{"cutout": 0.4, "avg_pool_shortcut": false, "init": "kaiming_normal", "lr": 0.0024, "precondition_frequency": 50, "adamw_lr_other_params": 0.002, "steps": 8600}
Rows from block 7 of a small image embedding model, named by matrix and row number. Rows with one number belong to one channel. Each number is 500 + 25 x the weight over its row's rms, rounded and kept within 0 to 999. All counts start at 0. Numbers have three digits each. After the name is the row's rms in percent of the matrix's.
After each channel's rows are labels from the 100 images, of 14976, where the channel reaches its highest value: "strongest on" is what is common among them; "peak on" is the class under the peak. Only what is clearly more common there than usual is listed. The data: pictures of board games with random positions, seen at a slant.
# convs1: grouped (4 groups) 3x3 conv (model.blocks.7.convs.1.weight, 288x72x3x3, standardized in use, each kernel summed), inputs within the group 0-71
# convs2: expand pointwise conv (model.blocks.7.convs.2.weight, 576x288x1x1, standardized in use, transposed), outputs 0-71

convs1.165 110:469531526539488473518484479508499506519505506541532555509544453473507476513496463487484488514493569497527500490466493477505499457509510435504479502508498500493471510522545505534482483488487502501503544533466495480520
convs2.165 097:448570483496508500500506538503517527527496519471471475509494524462518467477524481480506525478511478498480512539525522540488517468499499471494526509436516505510498496504530485493472500472469527471498476472527454531503
strongest on: noughts and crosses; nearly empty
peak on: board

convs1.262 103:535510491508534487488471468529547482519478544463483489493503498462471462477483467478482503525488503499455490482552513531503552475451489485513488531535464514529468519501498506485507557538528509514493504509508498501498
convs2.262 098:501466537512463477499519462517517497496491511469488497443504506528521468518493477489440474533551513506477505493481516511495420514484502493515500470455470479503506533478480477529472500493504499484516503474492497520521
strongest on: draughts
peak on: board

convs1.55 106:515510500521456480560438481519506503487544530505506494538493472497512523497527481509496496472465464508477522464514504527484527457467514545474479503513551502521497562532477498525499498527488507484523486521516473511503
convs2.55 102:514508479498527552506549494513552489506487506496463533498539483459495537526473519511531508514499483504508514515458538447495509472474521509539489487553514533479504555502530486488484512518515506500501521522543504536461
strongest on: discs in an upright rack; nearly empty
peak on: board

convs1.17 087:517444468475494505500514530491508539489504509465529496523499510531499480504484469443513470556471465499547477481507507527492536520489465469505486470542489464538550537474508498471488497490499483502507501492506529501534
convs2.17 099:520491479489529491536517518516490498490493547504514491498505518503488538502482473517456502486489536472472455465520534535445497485481512469534462459525504509520510520465524502502497538455528467501531473510481518514487
strongest on: discs on a green board
peak on: piece of the second side

convs1.38 103:499530525522510466533441478471507468465481484460482501504478483515526472488512542492494496541504488474522491473504523496463488480466511463529454478483536451487486519504457512506483497455521518526511467498497508467530
convs2.38 100:465492504487523537499547546488510499462447490475499500467519454503476473497484523511523483509515484507476483559508532552496477527510484461529494496476507508490534560487494513501516485509468500535491481528542500483499
strongest on: discs in an upright rack; nearly empty
peak on: board

convs1.251 085:529485541508555511507499474523525511470494484471486540499511462477509510477520522520479488501543482536488527516510496466491483443528501488506490501527501488475454537488517516488489565509477480482500466502512489567479
convs2.251 095:465549483494566504523508431472487464490517483516495512504528543445468488500492502492496467509517543460467522517536549465456472531500477536520492504504536484504518552497462496490532516515537497466502497499467451528504
strongest on: noughts and crosses; nearly empty; more pieces: equal
peak on: board

convs1.230 105:547468546504499509466487535496508517514469531493464508499510511488491488479518539451517479487538521515498491509509469513463531475480523559471487480496484482453520475518523478532550545513488514472520472512484527501487
convs2.230 096:479527554502511493488530527461482518481537505486505533536493523500509497504498446512505499542496500522531487557472485461496491492520486497520466482498488512483511528449507510489505508463496458495478466479523527447472
strongest on: discs on a green board; nearly empty
peak on: board

convs1.50 123:488501520475515506539492508458456482554487499517497492464504472494467535516480485520469483537479486531493455455520506495526455464506521507510483499504537493525435524495493514548467497517503517509465471485523483504526
convs2.50 104:468475508566487507462503491504481489491507516563536491501520491488499515474500506537485480494558491509486520446522517458497478507469470487490485513500502509521508537481506453539473493482504515505475523505525485493480
strongest on: discs in an upright rack; nearly empty
peak on: board

convs1.264 092:482512500522504468526505493504489522512469526481538508496494496480471534493517470509471457505497496491525505485479526517461486542488516458491513468498476505456452459510485465532528480515528487545448568498526481485501
convs2.264 097:518522488487421503503551508487514533480508488484498492516474504479454536532529475513523501500512479525559509525481526464504510538458500497507458465519507492498492475513499503497507494466496519462494540458455547482519
strongest on: stones on a line grid; digit grid
peak on: board

convs1.243 106:489479468438476494491531511498501520499488502542509445528523507505515552505485487515494488493442495497497527500461504570523502482536515487481509548501523501490519528507541481558518487493494521490513496477463491500474
convs2.243 099:524474461447474480516482519550482509501478466551493500491515484519501459472513542534486506496462496525483461472469489482483527490494518495532462511538504497460457500551496520505499522464500514504514515548503458464514
strongest on: draughts
peak on: board

convs1.222 104:503491449498500516520477510488452491506496538544485482478480501520557494506515534534450488484484479513524491501498488485498524512469459492441563525520540499499502490494480502482482490524458502515498473506525540463527
convs2.222 099:494507535501544498527465462453492470546520508542490537498478445458484528504457489546484487540529546458519510520510485547511486528542494508505468512509480517499502510488510504478537535464476498511470510504518480527529
strongest on: stones on a line grid
peak on: board

convs1.183 126:510525488497511508491457557504507512511515497523493496541519492483515500535522516496506509491522501459495588504517536501483486519504471500501518511483514525485496480500480541491511507493477502596505527511552469485521
convs2.183 113:513493493529518483475493517513531502478493514493488525522489512543441496523556514523515485513475532482504505519560527504511475455484494456572477538496495515478490519498527469479486481553506475518524495489582480477458
strongest on: nearly empty; noughts and crosses; discs in an upright rack
peak on: board

convs1.275 098:489506459504514500530489553528507504532489483506524495508440535473521469519499479478472507486491480484518473530518480534466528479518526486490481539525493508503458520495466543495545476489491477477435494477485495458506
convs2.275 105:531536491498503504508517503516499483489489496544474541498484512556472460499470448473479557512525463474466512448486497479517525461519491533483485536485539495526470477496491478483464544492495518484536541505518531492466
strongest on: discs in an upright rack; nearly empty
peak on: board

convs1.218 095:528507493504508492500487464478505503487518523531517521491441495516517456482487525553472473492500535500531516523496487504518461527465517499496536463459533520516485494527538459512479490557462490483535526485515517537477
convs2.218 098:467479455482557511482547498481481526470507493485468511487502497501508484509518550457468505534533507479564492428453482499475501528492541513496445531473473467489508494527485540477539522490526481479521446489538498538490
strongest on: discs on a green board
peak on: piece of the second side

convs1.23 082:518542500496470513523502507462494453494460494458465483476501484496504522449467484498519511482510454478498498493542496484524526493456484503497542501540491541522490491492477475483470561498515508498512496564514512527474
convs2.23 101:495481507554492521484501478503510517515491526560506482479498494517536501518477522541496453492518502540501507476492459472481484478541461531488511474504466507494471480444544517476534517483535510467529541473500461510487
strongest on: stones on a line grid
peak on: board

convs1.29 101:530495519485509486490492498499475506506492521483541521523502504486476487503479529515508516477515474506514507462499512500502477454512444506542436486514494517451509505467567510464485515477493515514515520461505472435453
convs2.29 098:492510459490481489525512474532484506479491490483509549492460453469508473505500504543495519495513487524497478505537497506507509510522461511529528528490490476487498510525533463544493481498551517465488483462505550505501
strongest on: draughts; discs on a green board
peak on: board

convs1.247 105:510505496464492503470519505480478526465543496507525481524462544498489479494506503518484495543481510529490448516468506472503493553505507472468501481461501478539545476523525547499485573502532522493500478477522499486501
convs2.247 099:455463510516516485472501531535522502490511457512547469503502466508488527532517485490472495490531512500454472514482477500508490492477494557510468491534492458480480487470451460470524525466463465486464487502481511521509
strongest on: discs on a green board
peak on: board

convs1.180 120:496474509504534510519502500463480514526484473433521485469510501463496485491517474506547498516492504532476509499480514548483482476463518485502551474472482503483508537474467526474482503495552518476519463569489495508495
convs2.180 103:482508506526479533518540535483505545453520524543519477509516492530527511515484486502519484534479515476492471521495501482525484512489452486547490507492522475519493451480487470483501514513467465476503476546496474499472
strongest on: stones on a line grid
peak on: board

convs1.202 084:516476498563489533472523502513509521491530520483483557528492497504525492523459492521509475504530562487474534472506462459473545495476515492543484527532507494520525518513475499525488470482511529508509517522480508547506
convs2.202 100:513475515501503479519533517453502484483520532524498475536540523489486525497503479477520552549458505542461494493468509527479518489479478508470520505530523478505507477538480504500466521502551493489525456489476466484504
strongest on: second side has more; noughts and crosses
peak on: board

convs1.16 099:468477504489491523566500494521482499499488506488481478498497464536463515515514512477493484517485504475458515507519534474524493465471489510493508479521526476554503526505473524517501479509476554460554475529453477455510
convs2.16 108:515486472458508504506473507533515490537500517506524555505472477511531498531513488518484473517499460500459461481515517519518484537527494527577473499472502502515518521513508501503469503518461468491488503493522503477472
strongest on: discs in an upright rack; nearly empty
peak on: board

convs1.199 105:484428509514485494499548518540483475521465495465516506500508446530509486502467534521457473532529503522468475457486454515519495485513463502517525482496536509490542503483506480529477527504532505497489533479495491518517
convs2.199 101:484472471480489527565496522510518476487492467556482445513467535473502488516528479515478526531534550495517500496511476471505493485468493519518479519484528512481487471529514526527466537544511500475470506487470496506490
strongest on: digit grid
peak on: board

convs1.146 093:500503495514506533514498512553460530545439486517499502519478505477527447496513503499512524510487499528486498542525469502505538540497496536526492511473503482529494566547475531522530495494463492494499532507485519531520
convs2.146 094:522481489499476473512485463534518510446502498519518425510535498489498491451476506498475496459495542528505484485499486517516471515522484483470495497460506512483539506516537479531492501500449505459507476537470526475485
strongest on: stones on a line grid
peak on: board

convs1.231 101:553487473487490464505522521508467465522495491459497452549511471533518497545463488524523523505504518513474494530481494492495518485527442517514528525504499474544463502480498515545513532500492485530461481531489501476502
convs2.231 103:519519450530480512496513521481471507452518477465513480458503533527507484504530470495505513466518519509494474501449487513487509487537510514449509468507501523490492525465504508484507481508510513512458516449499499515486
strongest on: nearly empty; discs in an upright rack
peak on: board

convs1.147 114:488558523493506526547489488503522517487476527506543527476495497482533467519489499524527461530522562518511531508520483489531464479496493461503517482525477507469504517482471490472492498541487505538504562514519501491459
convs2.147 102:487490495499494470472517508512534504549480501510523478521520537523502511471522507460501511497488483543479466480465513467465496535527486474424534492485458503492539485438483461470449510490514489495465469552488489494483
strongest on: digit grid
peak on: board

convs1.241 082:489498466538547503487517501497488490486486517512503556532505529529520497538469521500515462543476537500493501438481535486517496506501467451485519483514484518532518507480510479482577513488517476514512516497506507457483
convs2.241 094:487448504531530504462466487471496491463523487471519509474502535472442543468495528491506487559463489504525515506489451546508493522517478533496527491489513469471480524513428449542574486497517520466480498478505480467480
strongest on: nearly empty; discs in an upright rack
peak on: board

convs1.45 088:533499493485466512478484521477478478487509534498517497514482522480525480494492457548516534494481505502540506507502516534522540501449487496498476494555532534538510472550461509459509480474467518496483496546523528498535
convs2.45 093:503538513527481500528478531468522488490471429559530487523510495519493473501506511518496570459539508526475469499546517538485526524477491488514514506488506516501541499495503463522533548506520440558495517500495537481524
strongest on: discs on a green board
peak on: board

convs1.260 096:512453476476469483534531479506507507504500490478474499550547477484513477483522475493442515489455517489500507496459493494458473516519522488500500501500470530469521518516559499496462502538487480487525533536491481541532
convs2.260 098:533506508531488512473502501485544502559497503460478506496492500513489507487468542525471503552540475435497485523488514495510481522506525490500484474540480504485510512457509500503542516523524463474488543427527506508513
strongest on: draughts
peak on: board

convs1.274 116:472515514478472507472477507513461504498495537562467500521499524486492514473547531486511472502469528504535522501545505519519480477463468483500537475462506513481461506512515514511498465517480565470537488480515516533503
convs2.274 100:498494497496506487526485470495522506495467518475476473486500476533557518495560468513463502498516516522555499513516494485501473532526497470522491503509534501490458480501508504486482509472519559505542536481495554499526
strongest on: digit grid
peak on: board

convs1.77 085:452452474471553512481493506482478515513515513454480541531475499483492498497495499501502491480467477520521498492492526491471489498504515486486522491507461483470432513521546496456462523472536449518473495515505500533528
convs2.77 098:485481489490510492527504504477543412515525505511490478479518498514490481490478475526440483503510503490523501460458454505490491507497521485504523497515529504492494489478489514493516498527510497488491523471471550490443
strongest on: nearly empty
peak on: board

convs1.123 093:546489491477506517525535524489513506504538479502513470531497504565503497516506477522494470476505558518565502477474467535500512520502529488500503509507524529481488479446498505502486455511538547536489510485465493479513
convs2.123 096:475479498499555505495450472511496511523484495499528536510486542467495531512523506478477475512552545509510516489530479470490500499541478507460486536476490501536471571522474538543505516493472521516503532505511486510497
strongest on: noughts and crosses; nearly empty
peak on: board

convs1.248 107:481458545484491462510530481523460532508493461517535542504506443507462492514525495496518515523522483504532537527506489499536532485480478496513435463514514508494523554503517496528495471492527539507498493514482515523508
convs2.248 100:500500482492527440480452498527499494488505522495518482496485517514505532500490489494455469544529492516484476488527510512482511493503465458556517494516463475468474487459470509481541507524474504494513496469497557501512
strongest on: digit grid
peak on: board

convs1.133 096:471500526499487502501488496509489480507501518505451511566482518511537456544513519530520508451481519448504523468491489499528513492510497454530501496483495496471539511495531510487531485490477537433482523529527504479531
convs2.133 108:533500499467525531515501512493481500517477514543471533496455502513473491509487511462529476530518498525515510484461562497522497522507507485505519481493489483493504487484512511458501522453471499546494492484511506481507
strongest on: discs on a green board; nearly empty
peak on: piece of the second side

convs1.193 092:497461539499525481514464491496501486495501495495461541513509500485534527522488498514488491485474512514492477483469488527517507529479501464475551546480537495487483454467483472472475458494509510444465529442510472526486
convs2.193 098:490498491502505464491504517521477514563461518505504472498510478518504498505521527521527541449540505479580446506499521507478448496469551462453563469504498498489483490524530487493505494506548478489545483514554498512501
strongest on: draughts
peak on: board

convs1.228 109:557470554518537496528494558479525511496481473541473485474487498472521518515476502456504514501551504478487501496495535441539486479507500495478531503503502480468470505479508463494522509492485503460469484535502475490492
convs2.228 102:538467501512557528464481474501486476468477488517533532501492531482474510519500474490544482457449519500484507508500486512482512505501457544507461490482526469522544523495517487516524535475501525501455517478502493498509
strongest on: digit grid
peak on: board

convs1.195 101:513560543541507461500537504477490476497494488482493486471489497527533507457514518480508468417506513510515546518488539478497497515523463507503472500502523498497503507528493457508465487472472493521485494546512468519484
convs2.195 096:511513441504499482488481500567516473477484541498489479495476473465526485516502510477539506505489443471538513478428543491490495508498501496480438541497470513519482496480525480525500513493509527495528476460550538480540
strongest on: nearly empty; discs in an upright rack
peak on: board

convs1.282 096:491483491478481531463498501523492493497482569511505492501492486453502462486499484505473458498455477499496524479473454493524509493537480505436471485493515492476544505498495526511527502458462459520555497523480494500526
convs2.282 101:518491457464504528549534505455478515477494504529553503519510470527502514500530473448497463522480497467488505512505493525493483498513486491460531506495502487541482511570515522491501482497485431511513485445481464476458
strongest on: stones on a line grid; nearly empty
peak on: board

convs1.128 084:455496454467542503519519470552522517480526499476437487516533536514527458539509497540500533496491548507508509543488523532500467487473509487468513515498526496521491499483513491521476531526501468527488503495469514494490
convs2.128 098:486502467455514477479469508489482500469413499508503509520546519501477537469495468462509474509462453483448495522524517522582504527507520539504486484505464478474489463488471503483473519485508514533527499453454467476466
strongest on: draughts
peak on: board

convs1.109 095:533471500555489505512521426525477523486501546510473465481528490498482514491496473458556496541528503528478493485501518507457491521482494493500466529498526474477503473486480513504467500512516482504504552521531509538488
convs2.109 104:509510514511526509465512504456516543492490510457511523524528515517466496510465493525482514493547454487490471488482487523509470486533509500488507517454502490503517494503527466497471460506461503483485486512566465510488
strongest on: nearly empty; discs in an upright rack
peak on: board

convs1.108 099:516537492454496468471506454476494503502514479524504538473543547505459486517507492526447459479485496503491485506496491534523482508500505497483502476512527501493484487502468560528492497514485546527525505523568508520533
convs2.108 104:470550513534508500484488523481503519522498479494480508537526483496519486525542516471500473486476524479489513499483527493564520508540506551497498463510474468522533530464489475518466516528523478477511532503474476460542
strongest on: noughts and crosses
peak on: board

convs1.285 105:501485456512473494429479520511491484486468487500480460513531534500494495445505498493515486508520473469508551469523522488510463537493507491520548505502484521522534494519483511468518508528493509482471469443472481460508
convs2.285 103:489498499467529497520507453528513498482510484496440510522502489523500469467522529505461503537463491531512525506471491482511553520502488484506481488484521516457482502518535487503489483509470494540519515538479511502513
strongest on: stones on a line grid
peak on: board

convs1.59 110:520517536468454451515463495483498479503502484508512480466477480451555541523505502503479513479525524455522512510545548495528548495482501478489492507509485522500462527534506507464538471487487483484487495489502532467503
convs2.59 103:530493501505511479513497494545506466493517510542512522510506467494545463464506505511564453498484527481536484517480551492472441505512488518518486502504494519485535502469440496481507509520519505486475476520546539532481
strongest on: stones on a line grid
peak on: board

convs1.85 106:537482490543496493512506534502524512491520521493527534479524445506490518485451466478533473519496537466514442494522521536458501501485526508510509514450528494509515526504457475516525541470508482485481507529475478490526
convs2.85 099:494497516488467529458485517529493521456485493458550532440493498495470469485482500514504479477496485451509526503500446489508476508480542546477450477513461491458515447485478520493511452449511524466493449536485476482490
strongest on: nearly empty; draughts; discs in an upright rack
peak on: board

convs1.101 093:473486528566518507509482501471531555478577469540519518475504476534497507463497533486490487554513541472534495529523493492491512523490517464503504523493469514476502510485511474491485522518488508455484489492506521513498
convs2.101 098:539478474484476509472522492514488534503530495535491495504498471480504519488519458490474488543505509491495566524474543520534501470474481487528499518503485473489517496526512503487490472519542508513510519456517565464480
strongest on: discs in an upright rack; nearly empty
peak on: board

convs1.166 110:526509515510519499504514514463480481522467534495528530493466500486537486533487479460498518482539487505428485497508441521519483478481534515528483474479489516500523525496489475511504476496495473513532557533442499521491
convs2.166 102:568491503485480533536497475527536514496493512503542505475530516495550485515503486510533538487531509534488527520461512518524460531473517531508512531506471489496497492539490506487469490529491510485517471473487490512527
strongest on: stones on a line grid
peak on: piece of the second side

convs1.242 101:502498516525497516538516518524498483483487478514526500482458509496512503512466501509497555483534482467490514477493495497456511486538507474477479512449484481520451478474470476531528462516491485456503545530488471485432
convs2.242 105:463541503509486531520520510496512478463500498463519519539500519483534516518473537500486483514511506525509479454479473509510484541484521530484521499483506529495484484497497477492495465495527494495508511548538506502495
strongest on: discs in an upright rack; nearly empty
peak on: board

convs1.286 109:498496519477545459480468494510480506514513506528521482498525515474456512498482510478491478488452507481489473468500495537503501527521521454528482493468533535511454521433506543532485529532489505491527491485483447505481
convs2.286 100:478511523482509497524493503485495533491480549517481504522502487461548501502471477475560501459517529515544521478502481451523478523547464463508500503529532516500498527508518465513475469496518526554548513525524498480470
strongest on: draughts
peak on: board

convs1.12 092:490441539491535467505508513489520497494534506512487480476473487532438487480483497506460492517478493528520488502526505479516512538515460506481515485452451480524511485484479510492504520444523506510509538472473554526518
convs2.12 096:526509498512518501500501492473545483512510479491510455466475483501501481471511526535513440484484489517452521501503481511487524506514471534499540543498514487517502540494503475535495491457498459476510517486495491484494
strongest on: nearly empty; discs on a green board
peak on: board

convs1.212 098:482482534511490440531515489464527508516501543514539469455500541491532479499505522487510485496539489517530467512492491564497488514476516527487493480541530457540526492483506504499488505516489489481501566507466502503509
convs2.212 101:570495521557554513521468513535522480473460478535539520506488522502491468564480512504521531508475497479535513509467484529511487499538470514505507503531513541496502467508476478459521506520486517481486468478512522488517
strongest on: stones on a line grid
peak on: board

convs1.220 105:525512481505503491512512517504520525504498501481525516486483501504495494580500521476495520510522477514506540564514505533454526536509490523446477485504508542503517442539483501507519470497559481526474491489480533518490
convs2.220 098:489444500445473512511493477499413452473542513506513502498481519506451466500517520513486521493472498523522533508475501496504496491559514496516490504507505544504506481505509489495508527444490455497514520515489479485509
strongest on: discs in an upright rack; nearly empty
peak on: board

convs1.250 128:512519545510520512500489522551493485496495483516500527472485473450506494482489500531479491466513476496505506485542466462552450549482491502468529443491479528501485477486520463536504510492494512494514521522487491559521
convs2.250 108:565493549506522472478490514534548485492509550501471531519517516520502492494492511499536500485524504516543513546504491511523470496517578500491465506507513500503491465496482525565458510492478488496520481487506493467542
strongest on: digit grid
peak on: board

convs1.71 098:498519508462534517524492488506488477510505467483501515498508484500507518542494524477495505530532482511512511537475466500471509566445461505478515541494529507510508535493432516462542493519452498477499487484518520463524
convs2.71 093:541489552522455494521489502502457517484523522478493467502502502464520524497477488478500445538533469499472476487498509550547494511484473457485501454502476535500538488506534481509479512508497507508505504467460515488456
strongest on: digit grid
peak on: board

convs1.4 104:460470480455437521483505504485473483494491475506457440471494480494524456470461489484537496520496524493482525496477490497486439447478492481496549480498523513500509460516503505503519513511480484521496487507470496514470
convs2.4 103:514510527496500513497489527475504499495482535474512510536513436491506515504511523513509506469504517499487503468528485519552468522494509483492506531494519511507518478463525467503509502473501520547517504477526505529481
strongest on: stones on a line grid
peak on: board

convs1.144 113:482536488498478516519483494471472516520497493506511491522518491467478525470485460474494475519428457554498488486553500510499494509490519533528545573465501522480503490483472495497502448499500498497476464494473510500494
convs2.144 106:482469472496522480515540516506507499483547440503505534481528451509479519534522520482467477482514468485470507467502468511468490508466488510518493477491508492480468504503578480475524455528489492506530495494486478498539
strongest on: stones on a line grid
peak on: board

convs1.246 088:502474503437486479529502456499533527475478503538555485497528497475444486496517505538524484529478492491497491504514532488506485505504526492492490506531513488465461507489502466503489456557533492500466550500486501538474
convs2.246 096:481497457554469484469526529507514480515485513500511470491467509516534547468473459523498471489524479492512450510499507527558489491496492463513522502482510520517507506504537536521513503491493506510511567517501489480527
strongest on: draughts
peak on: board

convs1.126 080:471515475521480519524518473519527488531465539539475484469496456509462499506514495481502500497519546499489478501505509488494514512504567502499476495480545483517497521499483520520487542541519539545481462509456556511507
convs2.126 098:480493506526493483490520494470481475498532474453510504522474483480505513544512485524463504507534518529546507513520452482530522497523559551485456536517546520490476505536491487517472513489527475507511517487501498531543
strongest on: discs on a green board; draughts
peak on: board

convs1.221 098:474470487477458450466512504525513466504507527471488494484531486491500509530492486524499508459497482517506504514534489487468494526501475476550563501548499493528537510489516544469501505529535457528477507541485478513467
convs2.221 098:480512498501506490537535471507543484486443480581500486474497556489541482547489484474479487468512529510492491527518485506503494491502520525521553510477489497449545490502480513503484473555520514441467481487530471528457
strongest on: digit grid; noughts and crosses
peak on: board

convs1.34 111:472529485519476453528496479473492515543500495502437478493517532478509520495518527527492475457473495512523538534502518477528442512515508467501535516505510512521479453512482486502476520548487470537525517524527519482508
convs2.34 099:484481481478517492481496468480479567515498488443563493473484455525494471471462472476480499508535492479529453499510504481509510486471510495495495497503490493481482514491512500467528514458513485522471522493484505505517
strongest on: stones on a line grid
peak on: board

convs1.188 093:511526501441472543544510450513525516519491506451473494500498542487509512502492489520496493508514505541527486494512493516495522477493513493413509510524506445491510517494537502482493477465481504514509497534452523535507
convs2.188 102:498540474462484524467510518500501513539486520472541531510532492489485517451473503479497451480516519481519513491495510511523467490473491511501500537536502465458447517488514481527486496475473520471477506543512537484478
strongest on: discs on a green board
peak on: piece of the second side